Rows from block 4 of the fusion encoder, named by matrix and row number. Rows with one number belong to one neuron. Each number is 128 + 24 x the weight over its row's rms, rounded and kept within 0 to 255. All counts start at 0. Numbers have three digits each. After the name is the row's rms in percent of the matrix's.
# fc1: MLP up (fusion_encoder.blocks.4.mlp.fc1.weight, 768x192), inputs 0-95
# fc2: MLP down (fusion_encoder.blocks.4.mlp.fc2.weight, 192x768, transposed), outputs 0-95
fc1.105 114:171135112066117104142099158114144146103158112088137083140108111131090124096078118128092095141117090074146139105169131111172120154110152104118149139156160116130120128100096122129154125099107131137096079147113138098163139131099154137155115155156157142107126147099109146132124098158108100117
fc2.105 113:162121081129156126153129117154142120172156200126120114115136149153135129159122127103144121155129145142178154153127090141157143140152086147056108139115088119115160103117161164180100130167124137147106138136122168098119159126121109183145127140117163079103105103132124105105121125136128155120
fc1.106 080:111134117123149088088100165126125083145101079092112165103146117107105103166094141124118122128179137142094131099129110145165153135142101092103122115124117128109153146156149121113092145114093124103112115171093112098123101146094156115104082142167110109087159181103122137160109184160138160139
fc2.106 073:123111170138145128122141111130140163141136147147118128169108134176111110150095167156131119137111164073111092149128115134102099108109138143151121118118158158166117107102121132119190145171149092154114120101158144117124151127146119135121151160128128114124103147161124124156087145096131072142
fc1.107 091:095088089102153156130148114154101155118129133104108091110116102132155153128117088143146118142120080140138113124112138128079098105076156169156087131176118124161173101107183120089112121097097109184156081134144174135112146116110087105108113125140149088102155128123126125135137114120131105108
fc2.107 088:134112163132152143161177121167147116092131148057131174112131102134160143161135110137150157154144124115123129134154134114153138094167163122159153120118106131102146111141064138136153169148095115151130134103129089152138102126135127160144109138156091115132133117164195128151131176124148156077
fc1.108 069:128117160085135085155131128147141152186169136129137111102122110179133157149107078139141149142111104177169083141118102121093104134150139164134147137111125147164092105124119118121137144101171128160130142154110113107103159105126092136129118144122128142147143126144119109143105102122151103124
fc2.108 070:138117143181112141134152161112135088119136147122145121118140129162130082140106118160137109128120120107119129150143122112159121120130123104166096117101119190135136124104151133137152134133154119123091171160159150136075116156128156135124138124176106155139084126109136069092151149103130168104
fc1.109 118:136123140125118102150132136108127152150097132154087120193112101124106159094094121167107148148138120113100117075117090088114117112152135100156107159112160114147111143144091123139110140107126134109113149120154151152140164160161123127128087134163136174091118131145103103135166117142112109116
fc2.109 110:165154146180113152129126136147148142125107121101152157068114143161124082134164118098149139150142176135115105127119147127099115084133151125127147114104101106100135112127095116099145107140128142141119109123135117082141153165143063117112136135130115155173105092143137130099104144098085134111
fc1.110 080:145091123125142136081117175135118099135116099170167135110120096109115120111129139151114149136114142091107109101119148088150142088114148138120122109148112113136116130143153127146121094132129083116147172132132143134130106073082128131152158111084176151173169144144160109090136158123108139152
fc2.110 084:135140129151130124112122128127131145103123113110146105167123179131163120127127146157138152146112156127144152125136104143163142178173110107109092115175149170146156139069106151073140108130127139091139096129092066105155124158142122138127071117132144116124107141113114149145130141125128091145
fc1.111 079:098099140149128137083139141134179118128114111117152097105147094125075119153124128133124163120119116105130141133095097090153106134133123142118160178137143167139125108152153146144118133158145147159148095071122140140133137148137149076146112136145122094075128098114160121155143125148160122131
fc2.111 075:124135041121119135154086149104136159152121130118104124172111121118100124133141129149118129143139142135073103171137144135151093087128124116136115127176169179133113142112121146154102128131137102101144117138119139111154125078147101113127131147119125150111134144104085144111149120129102113126
fc1.112 086:167123153157116143097149114141123166130133147111137110102100149174158187150161124129132139129132136091134108164151122135081132119080103118147168135120100144159140172115160158124119159095177101130147126100090124133132143084102133137145116149133093114106189167104137174103135141092121151097
fc2.112 076:128147122147139116122115166154145125135117147151142147170139117115083082110078159107098117126097121159148115120145138148112152115164140113109116147107188104112106132115121126171123122135151105132117113132155127128117162112123128167114125133129140141142115137083158104130165141154166100135
fc1.113 087:082133119100110144146165098161139146156134143110157115135103122168131106112098129128149135165144129140103130169101146133107137102115121154081101138147086124120137151145159125148189144137148154134132091157127100122111172173126153149125154125141155140127152128092165155140096143142109110099
fc2.113 071:136158087127119089127109161104153152176102114095110114143155176110138114103158176090164129142157130087165154134102138184147089152139106107149125122101142166146127139109168122113119104100106150149103131125127158095113148140167120121155145130082053119175069141132136132118144126110126139142
fc1.114 135:121114142185115158138139158110108126148153120119158161146124134151146130153134124080131104134089132140144103062088153138137139097135165109152125149145141143093083142120129162102126155142153097087159119124081103120133138096137143068097137095127123129120110137187098134133143159121126079156
fc2.114 125:113112110120129132123097123131129116109091146121098137126144087100097129101151134111176132130166118089127137160126134140076105101105107113128102090139153093096101129174106126170113115111135146109140132100135121134146106152107134151166134141120123129156111128101188155142106115130123162105
fc1.115 087:151144143109140128096140118140106108094160124107100122143126145137159123114157103132104121142129096176088097124152141162116122127102074147096151126083109127144105141101127099126055091117098139107120121176104121134148086145129131130121146167150103097099141122132156130109137180131140106189
fc2.115 082:099152141130130134171091139110084169162111072129134127123117111128141113104145121136123114138158159141151106092157131121097122127153159098140108138100103149161127114102134147110172129123168132124146150134110162089133119168150111146166139133144128095122089153161107124123100123131111138107
fc1.116 100:131094108133131168139088123149163104166112133140167165120157086143164104133089157114128138136107144111142123147146099172143088154127068129083112135148103150134103116103100134106099089179167082118106116142118093096134119130134126142162132104142122113108125144118181093059129115137122102131
fc2.116 111:109131165139126109116155137096114118131119096096121078132095126134153114117178165113154145175141139107115127125100167121117100150118147145146144139110132147087177109131092153175138113149124106140158116128128153085086137120128130125137119113131112148140157188147155165160102131159156140137
fc1.117 119:123147116107122117101109106143149167088103111118114132105161085104118182120099098086140095122136107110136147095171118141169133137104125148115070155085124130119149145114108079155169118164114116112136164118142144131144101059096140116110122130111157157130137107115106149098118135100127099110
fc2.117 121:173131106113139143146139137111117107163098139136114090116136153190122075126127123150113180113117125125115142106128127155125133109156114124115142173136169116133138126104146132142090103072181130114121123097114115116132134148152116113144089123090092156163128084154124113120133147120110080134
fc1.118 116:113135089122120157120139138091128141084136142155108156108127132111098163104111168129148134131140131153167165121143116158153163105093118126107153141132153165131139115133114110146138136085118135157123073132067128132149072128151123100123135160127111107131081122147155130126105169114117128140
fc2.118 136:106162147106130121149122107148087090160175114095159154137113102139153118104183138119145103161178146111143093153140101153132158105161141117107109116111091109125128119129169145144114102132149115101108132094152115119151141164082111143118143148119112116109143125107127083148123147162165136093
fc1.119 092:159147122112087164101118114161107113131115137150187165133166113144155125087106154119128135131130149112150110114166148147073100100152112132117084116169133138120142164120126111144099107143131146124123105088149121119121160152098121129131137141122134083150143149074142122157102143117094146132
fc2.119 087:114128110134171125120112102139123148164123091105151122091100138118182165112123106143148130154149131116144126098105132130140104155108153116160175120113103100090116111148180083091152137114153157093138159169136110127140084163107127116151108153121110133100126142155134122129155136137149118138
fc1.120 079:159130146104138148140138144107150135138099173109161111098147160160145111127142101121160122127102076121098134115119101119130152129078151142112102156153081078089126117120137157118106133144156118146159165113120136095132132131144127111138143178125152180159182108144151105097154132163139142099
fc2.120 087:167124132170129146145130113114129139098130163128146105154115124095103147143130158104143141123097152165157149119129166118143126138141102080159106088142177174148193134105143139138147135109156093118092122133126117145124087155141142170107075105160164127099125120121151149150137133096118119110
fc1.121 126:138118103118116108139158145164122171143152082113157142104094144151117120165136087114153107179119128126118110095191095157155166109103151144155141110144135104128111144124132130133150145141125091088143117131111145129088149134110141117113094112122097129184137086128091153093153146097165121099
fc2.121 119:128149115137136146150097107089125127102094104161086105209167136121128115100121137181138137154103082121138175093092141121124148129113141088120115157103133133114121119125129114123136113107094112149144124115106168153121103145188120161109150154129124119120144104134146123146086135189137157121
fc1.122 095:142170145148117134105119118123139129129152151121114104132160171128118152136110147153133163124129118093104155160160100168156138110132131120091180102134141117145113106121113129168110126165112130128097138135184154171138149163145077146134134168135112129116149076118168094087128139125171099118
fc2.122 086:082090101109130120166148106175096135073087107152117071112104138113115097143107124112182093152138091174148097131133141098128109097099101130111109212148115130138138147132148152153149151152108111128143092121124140114084112154138175128133160096106143167160157093155170178122126113140107114107
fc1.123 103:122162156080163130101133130132113118125116153156145115130140088097135117092168082134053121125138100162136110160149142165166120148141105146150156143116151148103152128134100108124112107130139154153142125151145139137078119116141134105157155130124097094114116134124135160147133113107170100113
fc2.123 112:150123149159158134133137133165115172119136134098117127119137138147147119154140113115142143147108162126142108137127079101124175111161141117105135117144098099203123121133121101090102147147138117147107197159116125082154186120094115130141184152133084158138135177123125134142175104113116133146
fc1.124 083:081130134098103095154119110130138173115135128164127131113108139109167086160118149151129141091170109149107129118112128131117165132153106088110151109132153168141142071116106149160113085128104161145106085120137166094111123142104125108079129142132159147127150129117118178152103126113083117102
fc2.124 055:156139209154118160115118157111149098133116134127106129148111115094120150125146134116079145088096109101118096146151135123110128174132140145142092099126119155127086138136143143170196134173130103153118123137112131150153145094146189145163131124125111111121098104135117118147152135134159157120
fc1.125 111:074149154137145121128120118138154130153108117122138124144176077157144137163124157125166109130110160094142168113097130102117179084127162162142116103171152127112129111121118088105098088120139144096117112128173129143124161148100120127130146140144157145124166128134146114141081110130156078121
fc2.125 096:104135094141097128074088103072116178128168149113126096177077145096120129126140127123106112108140152127119121141170109127164072091158111126120131109149118122141142095123109120165168110126100118126137125148133113131144113101125156120146112136104125125093124130105086140141191118100118133167
fc1.126 089:151134156141133099142140088120125135084105107132124169119134157166159166165105114127137132120140130123131156185178124108156081138132135143112135156142095108108105090120104122116119078105120090123115142104177150161162150110146148117144147119123158122130118120159130100157130115107142112122
fc2.126 089:140152151152106145133082099109131132141110125141131145126122129131154091145157137112098132164103130148161127096089093139132179092132097103081161079140162128125110118157151144100133142148112117186090132111093103143118134122117106105147127095097100131152145145186106126099146130107133135098
fc1.127 081:110120130169145187105156084166147118097145141168120103143148136112133105166179091101128135181077137146135132181140107107157097077106152131134142100127130132143110095102108102162142138121096122112154116159126124093095146111112117121127138109148104118151084148131172098187135115134137138138
fc2.127 089:154143110152157052136100171103129159119116181100154099111131124111099195130120128172116108120152116114118192122106113134097080167091085150145137157128106111101124085120147158152153131108101137134091111105107124111164129098138144132131150118131130164142117149147082140107121153114116135161
fc1.128 089:129111130142143122116087154170128092166112089167109142142133156097171106129117147152092143148131168140103165118092125131130083136115115094162141137094103143177100150088146174128090148137121097134133116118111129126148131146134123153066128145097066118112107112099134051155119111104114157084
fc2.128 106:123181131182140119111139172123134134146151176116102142123083132149121137131113113113156116126093110133110126161109139088141137123167115145131108165142106150150132090105087090119109135139143113103160122094119137093098113114141130142155131103135142132134134131131102166088127157134131130090
fc1.129 075:155123139125097095147101131136104136137115157110107137152141128082135120138117121110171130166164119139094135156100129113110138090103139115119144119119134141118117134155149112112116097136124135149149115116136114111174164079171072135102106172085113120157144115109120103130099115085099113075
fc2.129 075:134087114144139127109101142066130103149130125133134150111127135139118117120124101104139116131153144083156128119169119093092118129146157096149143121132109130166069113083104123150115077125110116158112139122127161158101152167097159121151139096126139145150119131100090164132134162125109112120
fc1.130 100:139135098136142131115120096117129100092086130127158144140165149157163143120143111113140115132099139178141111140085158121108102114105119100148104139136136127115144138122143161130162141154103102169110157101138126126137125108087111120132114100109165137170107106144144142169102090144174101137
fc2.130 114:077108127158139157142144171133154157109135117139128124107149085131133106132124116150155149171183106119105140103118134150163148140109137128133130148142120123137143172133096093114142087129182110137159123175105131143127110146145140137149130128130165106087118207145083113114119116117124142164
fc1.131 082:182160136105124122155138148124150101159116126113159160135141160147133164122113110146122090164157106175115133149122145167134131147114123165084096090091107121118160107168136149130114182106109123110149093176171158149131140145119124110137140115112091098132120098131145145103096147134156071108
fc2.131 061:143146072142103080125097175149124131123142111102108144170138135122145073126130093105143105088150114084141131108123142113195110110118129124137131119147129128143088133147132117136072103135146124151149113131140100101128121107159099138135148110116137144130097163100153155142113133103081136107
fc1.132 081:102150153126103105116108122108151154109087166112091127105113154095075114134156137131132116099120128143106161120170101130157129142119117140139152136137116096113140121107085103128103132131114152096091123135097073122164070161132161151099150128150153116168135061137095123107121116122150139108
fc2.132 095:181134169137146120127146124153146121124134094125134110109118092167107122112131174127167117134136148163128130125108103134111151119181173081143131136147146112098137140135104133116153101156118135076115128152155138124140136145120125070157133134098088153142180172097106115100161118132117130108
fc1.133 112:119157153157106147141138139080095097096108104111166108142140111154144128122155083111152117154176154141131180139142126139166103142125162143119100136095136115116128125152110144154078128097105134157114095137147165107137099104129126102121138125102144105129099092093123168144127104159129092146
fc2.133 102:142116110116152122074140104161122137123141105170099169121147091097117096145078187160159108142091107148153111160148076170106145111144152150139148127074146120139074121128123138124126129141147136127133161138144140136124134166118147103145160124154141126125138126129134107163080089130144112099
fc1.134 103:117122135111085152102122147094141123143113149147122165106137171081145144149146132064108112129105120147131091149106121108128127131125126108096105119159133084149091135144135119106119160125092098102150137133142110157107145099129136148135128155135131131110149089112135132132152180109170117129
fc2.134 104:115089123125201138117123108135133116126133141139103126099140111124126081118156136156123138138093136154144144122148135111112107115105163122118131146100134168059111127091140098155134109152134141133113076178126144160141131119093103187100153118133111146137133159131119133134085101140145148093
fc1.135 105:121145106134172144171124161102090151132128103120138122128175122136121090071142099124142149124160101144116165128076127119073133141132093131130099156130157079090173137124123112123130110140123116133108126160131164157148125140132140137130150142102127160171175121149144083151119110139103096096
fc2.135 136:128141125158099131123137091094146125149158158124117133133055085125154124146160115154159130137128112173146129135131108132096098124119097121152116129119125206164130134142140129087142143152169120119141157143101128114130147171066118199177119126128134114100081130112134151135124139116182139131
fc1.136 091:114132135117099106132159124163106154114125148118142131103163138123127159161139120138143112144130087122105148124144156102131085150143160136144136151171110149138156130121130077146115160133166141172125110140155117148147168118111143107130137163135148160160144140135149129089151166150127170152
fc2.136 083:128144139127121122118108153088072101148136087111110123148104104117134128139134136129093120108096135162168127149147104131113119157159108088105107065149146074097128118182128146113093151155144137113133122102117112114130158125132111133103124137114120131130115145093098134137135168124129118153
fc1.137 108:130136118130115104139125100069125133149145141095103181143083145156107134144119145133157106119087149149159107117097127142124098158159172116149142125115123118142127084089115114165096127127081118092128138154146124130121140094128188128115148099127082133130146105118125118142086091111117138107
fc2.137 116:139149148124120149092089126143111144101148109154159155128136133131112134147110137176147110088122088099122134123132138119111110102137132149118117114094110160123161154174120146132181143144141131185089120120143159097176104135171111175170124148108191137138076172123154122106136149171124158133
fc1.138 086:063092137124085117153158116147152108112126114177141157098152097099118096139118090133139155144115153120129161144171103149097150151079165112123113162116111112177146125113168137139116149115147109157137139098114100139145098131112183123168077117106127117134172102137081102129132117107138153155
fc2.138 059:152101089116142107127173120145115106138135119132097136173122148148133092146111164126158125149132086115145112116094126125110084096128064124096118142099190148128100133172115139100142064141099139147137139102159152128121076134145127117147131141133127132122095090167078076108116114125159144148
fc1.139 091:126139140100124186130113104129105141152160146133147135115080143130118106139116126156160126163132097100146122096157117148115169082118082146101104118104109133123168116153120123125135167191173125127137110112136130124143106101149102110095116132131127074104132109172151089170175132120136157091
fc2.139 097:125140097139127129177099154121142105119139142118120104095167118115152158131158097086155149135146132114116093120147133153137127177145142161196087098128128136120116142155082095108162118060139142111103141111163133107122146151161147170143131094124169125156151113149171129094078126080101129092
fc1.140 090:107145161133124134141118148082167073130123120164162176090135086125148129145163128144187105095143129129119103126100096113088151144119135173118128148132098104128084151096172149146167119098138136152132072099135143126116167118164156158108127110105130144112142167122121140139168147146115104143
fc2.140 076:117120172107131146114153128111101134158140127145128119108120148120112106111151139109128156125080126148135129079128115164148105083144125135129117115137120113121130124201096138116149097144094116126126151148139089177160142136113144123140123148116091140111117121107150145120102078141095161125
fc1.141 089:138111117136127114091150109108148129120111155145136177109139105155152087124156164133119155094118134128062099120147103134147131144111138102106113203090092105126089155119109117119124107156108134121126085098145143105122083120121105140149103129152154174123110176135142119143079170150175142137
fc2.141 098:096139161146099152134143127127132143107173129126148111143123130124119153152151097151130140122138170077092127138118127118125118161125154100199148077180127159132138139112092132094108141131122132125122112145087117149110154102148140142147148122143113137135106117144149140166130090112143126154
fc1.142 078:105094127115102110166168135112157105147108137122106125145110133128118127095160142168122103135135148151120113130128132113143128101127151119112157109163149125134108131136135132142146130150126127119128104145147193146121133109113099077132162120093144109119109074118163107082122174117105138124
fc2.142 085:140157111126090127082117151129125111117164106131108141110083154113165113087132122122070137123144121154108113140123116125104127148123117150164110132134110171144133144126112110129155149078108121123149087127147114124177141148183124108100120134128107119116170097141140100106138122131078130135
fc1.143 092:112106148106110133137115166160115155142168105132119137157137133159151141099136128121129114132120159130175140156137142112093165069169123128141104104178170152115105101117115103134133121122167111115140116135156108120107116141130138111151111111130164103098090154133122122206105140127155131148
fc2.143 094:119119133133121171118110143104152138115070141153149130155106166145110124117138157150137141108198159122112148112144159136124129176130101114159125122098089097101114124152121109107102132140109100145140125141118128165136144133146146150130105166091129104127131125146116166112136129140156163138
fc1.144 082:155141120107117155129098101143168115154167121139113112115144117144094110112078157114176113128142133136111140147130155133099106092124144136074139125122132146125126110107117142117086103135116094096143099205125124128171161100131099163078106119105152140158082115134115197170117155107141095118
fc2.144 078:127116103156102134126141116101104143115139177131110149162142140108101135122150128114122163131129090122123090106104126143213121128133131144181138154127104118113123133131132110119155151128138133127133160135135143122121149163153156116139188124124126137101107128097141080104124101148140144144
fc1.145 095:126067139111104121129140145100131140157095128167148125111119122136099153116117069120182130125123099122152142138114107164153134166140106096138124118170164140116083134190163157158151097102099127085123088099106100103143172148118130091120168122153110145124108107123131131155132111171143114132
fc2.145 087:135113141166083134109147110184148149138162078131143134097150106098183099086138143086101111137125149106105091116119093111139117104102118158116146115119136116117139112150089155093165139133161108115104139125107126092159116108145134115147112104121122107076122140138121120110196146125129152144
fc1.146 112:124106150133107145091138129106144084129106141142132154135104101127134148130146142128119119152148108087103122136123122142105117108129148075136155122129095091129111152096131118125125129090175139154113109180135149099162103087061162105090169117129149099109158153109108125124151124122108172181
fc2.146 126:103123106114147124151107112193126156116118107124124124159140139158098112101164107144160109155186134113132130101111144102147156143151116108119120157114107136119125131141134132097131142185078137071119108100135143119110163154163117130124126168117159073116132140136132106162074107148131109103
fc1.147 088:133129142153121084110124136104146126168120120120118186155062150104146107154140115105132086163099125174140143176089169081141134145155128099136136131122102153123087178152146125122133143091113120097094127119156100074165095125123097094110152123122137133129182130129131130143145133126109155144
fc2.147 083:131142132106140116173117136107103100123173134098128113129176129145126144126101139106128189079098129134133119130138156119124101124138137113185127119116172085110133107138106091103169130160110130126129111101093141118147206105125131141159137112109109145116133100104068137107140131125105155133
fc1.148 085:141143166145123110137123145190164137090114157151086126093167127104138143152116143141125108140107145099070154123133179089072122138121121158095161170138138146138088060139135171104137143103124164127165113089139097104146117119101101095127113123137129142140121130124147117114115152125144136091
fc2.148 095:094125116092132141125133129106128112111137118114172133136133110124116124124113122102108097138098134090142124146135075143142138108126134091112165135122090217141124144139139098116060122142081136135085114112111138130130153110101165126093135148126145121139105077128106117118118131168076100164
fc1.149 096:132123148147141119122111132126137095181154114121145111119158122089127129114110133105137102184113162103162163132143138098129114098153089126148127132099107149129143122144102125153118132108156111125172087102104060143122087148122123112121084092101085089166117144128109121170146119100118095117
fc2.149 125:103104131126141106108090139109172141114114090135121117122147145151109114118146155118161104132174109125094142131074120128156174106108113130126113106146147115138141141132113132054158130141111141099106111116117163102118142144194113140141150125122155105151139122139114217109089139108110145107
fc1.150 117:123097122125141166100113111127112128167114110144135128102130095122147118157089129145143114136107111107101149115148162110166135138148149105143091143128111077109118152094117102154155124090126165118171147137122152191128144139123113156115096142116176150116103108160145136144178108171154101156
fc2.150 101:126132112123162141131147133167131130135113128130098140081115126144089134142120104112107145097097121141116103106134104165120124160102130134068147127164102129129122141102145141125110113115124100102086100106169108096104108098138107110125123129146124087166172144114143098131096113137132095132
fc1.151 096:121137079131166114123168128158108120153126115129148101154139126135134175145109143114119163122117144138171147161106100130112148123072088143143166165138094121115125143099115114131096157164121141195103140093143153160145120124097130128129117189129106123141152151117165120158113152112104135139
fc2.151 078:108132147074095163195120138105114114177106151120124148109139103081091100178075136126153110144128129136131144140164174134194174121149153090153106111112163093137136093121125164121152133104126105147098130106158100153130129120171123169133134100148149106154129135126129162128130123139147129139
fc1.152 085:148146100106113139151102105177142100105102152104173105115097147080127124163139180119148121145126086162110111137153132127146108169149152088124180102067139153101140099150136163122132074145118136100142145175150128091166116117132188098135138156138125141132133131171122164110084117130121125131
fc2.152 094:160174155131122113139133155119154150163149079151084129134116132148143134176138144097143117115145138074181111141131111149113117096108144118115152161111121153145097162109122149118188138098114113152087161123148106170125152145181099114121085125116102102139099128102129138141114172146106123124
fc1.153 088:135131147134106117150176141101141145148114136163160167120103094117119089139117119162126154150104140126154115167153128149145113127088130100145100136112152125111092120135115146090093109114128139129130148110117101151082095145091099132119097132152121101081122121109134114146154171155127134187
fc2.153 069:151155100115150156154113128136124135071110130138126135140092148116131079114146118080115114147148140132119158110146153121140098169129093143125172097166126094142125128084131121079136105118180110168125131158121138155158171129132157169139133116169129111098101155135111105166158134115123193076
fc1.154 091:109084134151142091148128151158148108124127126120128142115092139130137148157136162122157154164110148109086107133160158105092114154097169173129159167106109112103115122124091150090113157135112143157087110093153180083128097087163120115152146161131122128142140131143136134136096093125127110129
fc2.154 088:130166145103091166120170116168142148116102143150091103116155107100130142143061115131133094131124096105174165145114133123162132089113150122072144181136139206169126112132187152102095114108096137138141164132117142138079118136121124170087145106105108163116136107149120154125160118151145156139
fc1.155 090:158148124132098145137130077132106100135155096147189139100129151125122108105115140152099125170133166116119141117126088124170113102127131140138153146148114080163117093104127151117137134151144144112132129131082133133146102132098124116165127135132084105154155191134158091092136112160117123150
fc2.155 101:111122117142186138127167153114108121110136170105133117129103095134111149126141151095181129133156107147135129153104122131151123133113149111108134175101070124099103143096127089139118130103062107118125101167138104121116160149178114119149116094117131167120104102105154155146090125108138097119
fc1.156 089:141106118157163163108094102145080148177129125136152134106128110157173141122095099138086113128150131136134133113151163131159102087154111105108140147119077109124135097106179164116080094130117126124150145137113111125121131088104137117088096114147158113174119099138124080117097115102087099121
fc2.156 085:122157138127123123154100144122154111169112160144113130113146156136112143139181122121128127176128145102123131107128115139125135137128147131160128100126127137103127121140129084152140165100101118138136144088132153127119170095110131155150156129122095135116123133099137226102114163127096143150
fc1.157 089:151137129128151152164144123144139165146158118118119119113107113131169112136079142140080137131104147143136135146121155134105136121134183120088100143104169156117136165121146122157119109173134126116111164145126131168160104159085133130140102118140157088153137128122148131154103159119126101134
fc2.157 093:154155117140113111125118187119159123162154196149174135117166084129073146181139118100135129133148137123071116100106142093110150099138124147141125110113157076113157128132119117132122141110150118125169103127152131120148145088142110080148113117129111161117114129140103096118163127141117138084
fc1.158 095:113129124086143145107146102094132133101136077130121110162136114138090143160108127117145153143119104143108136172066152078156093108103148092131127123130145104150148120124140102103131147144113141136121104100104128129144155159103145122118103109118136146111113120091122103148136144119131089102
fc2.158 098:106149166123169118128099120156158119125166138096158163105070130111122132145163134162115137098156166099118121122127113139153134134104155122143092144127099146109118129092153171155164094104115109124156071119138136155100111113156063163137127152106133128140154111090126134106146100116140088165
fc1.159 113:151150098161116109132128135123130094116131137127077104147131134146114127118175127122160122133135114145171113127150141135174105103096150124153101125095139130122116133119135135127109159147131116099130122108140104146140110164128125127158128147156112158102152110109105155126122080124078156130
fc2.159 134:104081209099085137101129121140049098182142139132154166145086099105121152114143134180119116145136125162110106155124098131103168130089094137136148130138113176084161116135160143133131141110135141142122125120144143121120132095127134151114118164113152139129131152171135106109117139155142123143
fc1.160 091:098139142130093128130116085164113113127134164143104146123086123170112105172132092140143156117145143156107133146111126140098108109092090176125124153142156094125072157174113181114189176165136127113092100103092107111138136164136153156132153105124150132165116127130149152145149090150154123122
fc2.160 080:141129100117133140112091112123124136126168133132140138146146096094135153137104166083119116155130103132142101113118135106124146136174063124086126118119131144135127109127104153162141121091150123079178113085153147156145115175111117122113102086137119102114153115151130087088126156152113116111
fc1.161 086:138129084105106155117166163148122107112130156169167088135118162155133109122111108126105147083177113127131125132099092146119120126107139132119130152153080092145091157129126123130113142148081124188080169163106104149103121120134112113096132153116138118118159105145115127105147123130126095120
fc2.161 083:104125208176137123121089144109095157129158162108120141157143101113160120123170167130143124141122143164107112142126154129136124105149115114163102132145142128115133121119148129179169158185133095099128104106147143125115142136143155120180112129147111128118105131142147171144131150120114169109
fc1.162 127:153138119152161150108100185135148140152096118068205101129127142131119105127175155089104112117117105095100118115138136129164110165167114109154156103074130135091154158117129108160089094111098161122118143156120104145135107127140141076126107151091112100131115150156104133131079137141141135123
fc2.162 151:143157114147083118137140127107096118133118106121101135149104140129175121108181123143140127139097138049128126103124131136090155125127140161167132157128134170145119140126129137114188098113111137106085154160154113123154146100152111153104117141155112111147144149176114142150151158132114129143
fc1.163 093:119116140107161114139129105124116153107115123128123096150094114129112106089137110119158086122139112145122137160163144128112138093111203149192090110135133128163122133139143113137122089075112114162127160139148134102143151149111147115139167131138152113177137147138111155140119148134095141163
fc2.163 084:129101149125079114147148121091104102120171146148147131163141099124096108140122115143117108120078126131152119131099101131097134150185136133101107137097159187080181120117141167110094157132163143144107119144092106106130155118077141176128178167139114164138131131115109092066141096150144106150
fc1.164 079:110148082101130107177113160127131097140155119162130125121101112129142098113137095153098094139134100164094138115156070114104158170102152165099150132099164113127116102152086114114087138109095130138118097111104123131149102118146119134104099108127135145102105105098097178153116098103131119133
fc2.164 069:148135152131122176109129071123100131112106122128125111158119147141126127101093128085149147106086127117150113118110096139128127085150107123146155068121142168135142123117204127128178127176117120140131123130115154122116146109135133181109144148134109130155120133138125047101141127101127107098
fc1.165 085:111125110129103128118103135063155145165148105123167174142095169142146114154158119133083111104131156146134150152106142127086108131147122144116150101142146136146114176128122132100143153171129132143167107146152154124094138161147110137099125112176120111160141113110178075122174134120124133153
fc2.165 092:156140123125127114103107152094102106126120122149119115104139132118140156093122111075159152142070142150111113131109144107142133173096139090197126114158160148094150140115095105172078099125122130125147093154129131134124135092123105152147152126123146139115131171088117162082140114126151150139
fc1.166 114:147091135181083122130144086166119100106096137133088114146139097150132134134139167139118126148139158082117164136135124127158111076129144146159127149122114128136124057129151123118125107149081176102140150105145155156116169099098118117121142111132120143143124136180144128177130120140091112117
fc2.166 098:136169151102113127081096147084097082119147133130125117129131166115113098127152108116145126118135146104149089130113118142107125133142149105106171112115128120129090135100151147100119104160164158150089111079130104179091131154134127140154124143111136142126185162132144153085128094172156126140
fc1.167 123:147102180093145154115162128155092127116118148116167098131141134092076136105087107096118123149115154171110131107161122157092156176094116121122096081110153106099168123103101164130144139120144180102133163087123118136100100131130120112134155123123107141127073117159119151118141131114150106110
fc2.167 142:123139109167120144115153125102145194157133136190134126083114098131236115123151146157135131150095123100126116112095156122151115123063142130133123150108149143186091137137131163114136118128158115116111134102164152111140117109128089142101119121120095154140141129128150086136122152134139141099
fc1.168 102:107159124140159099134105147112151139150123107162090172087143157134158114125147180116130139104138154118131141128148096087094118128120123130122085160146119104137105164111105139132087125099116183135156120137160148114153104137109116097184126124153133058119162109095100120130098121143143134130
fc2.168 112:096109122134100144133181103123112106151142138082127118171112140149117125127124131126116171136162134114086139148160133127114140135180117142115149091121126181106133167094138109099217135120124123119096112180130127136122123112151145107146134119148143179148153119125160173175120136133130147171
fc1.169 082:101097145096115168175115117080132111104179113098133170147147118150136119122127170097135147139146124110130110141152173160115097131130132168139138085135117156145137103102133106142125136134147178119086092141151121068160114150127162109136116138110133144126094077133112139112156160125140083096
fc2.169 076:134157123152129090132105110149118173098108104160105131074177103116147185124113166101128161133140121094158150105132135138134162137134145097093127113112159108113134142145148121097130155157163124147138121131124090119121132142153081125085148124128097138104138148104135118109078118140118126148
fc1.170 090:110136147132137126142124115133152085099165150123096156135092115128153101157135166167136155136117120130133124095121120116087154121122087124091126129111064116108109113128148104116109145114126148139102103159195143151112097169124122159145162073127145089173162099160127130178099176149141126108
fc2.170 081:093129123140137149108145118126094174136090136112122155125180134158132131150119114101124148151128108104099159147121108136125152123116122174157160126140159112130141134113156099106117123147114133108149136165127118100138145117091144178135122140106115156126133131096065156134133105151137141177
fc1.171 090:095155124154105158175123131087111123115156162134154140124158093124090109160126119109164116136160168165143147097101097164108091101099099092131159102117108166146120134161131150088090132138145093130097113129141107112123148122117141078124070124125138125122108128115134127119112137105106133133
fc2.171 098:122135155158186132153110164144182085126123124117124141074119084144119102104126145127135130094048156146106152141149148112125108140135106166132139098131143102087125127101126177161111129135061139131084144135088132141126099094130130104096170122118147156125088136087094131086120120124153118137
fc1.172 086:106146146139118149135166096131121132148169091177119131112086121156146102085160141091153085106128137106104088133083143140099145071139084132153096100134118159117114148090109159118127131120096140141117097104104092154087127106124100146121116136159155160154142087140114108122104155118148096113
fc2.172 067:152100164131105124107143166158151091122138106127149124124154113100153122128160108125119137135136054116135146124135147124173158145152096145164137120127116104127176093122162139141126124125096104074101134119170139089092109133119155124118130104127127124099134133119137150126119133128174129131
fc1.173 088:129124129110125173123126154097112093148130157123139169126109089154126108123153157171122162099120068136164106124110165145141116107156122128163155120159119144170142124073145100160115143116119095104163101140110088154133109160119146156082140141165106109125146156137176107159122135153142119130
fc2.173 102:069121132146140089142122140151108125142174131114112152099131119145147134109095137153153148158092141097126138155151179094100088136133108114156094109089100131083130113123120131147179157137121113093139115129120156111130119073104126120142115081118156111094146138139053135130100157080116150118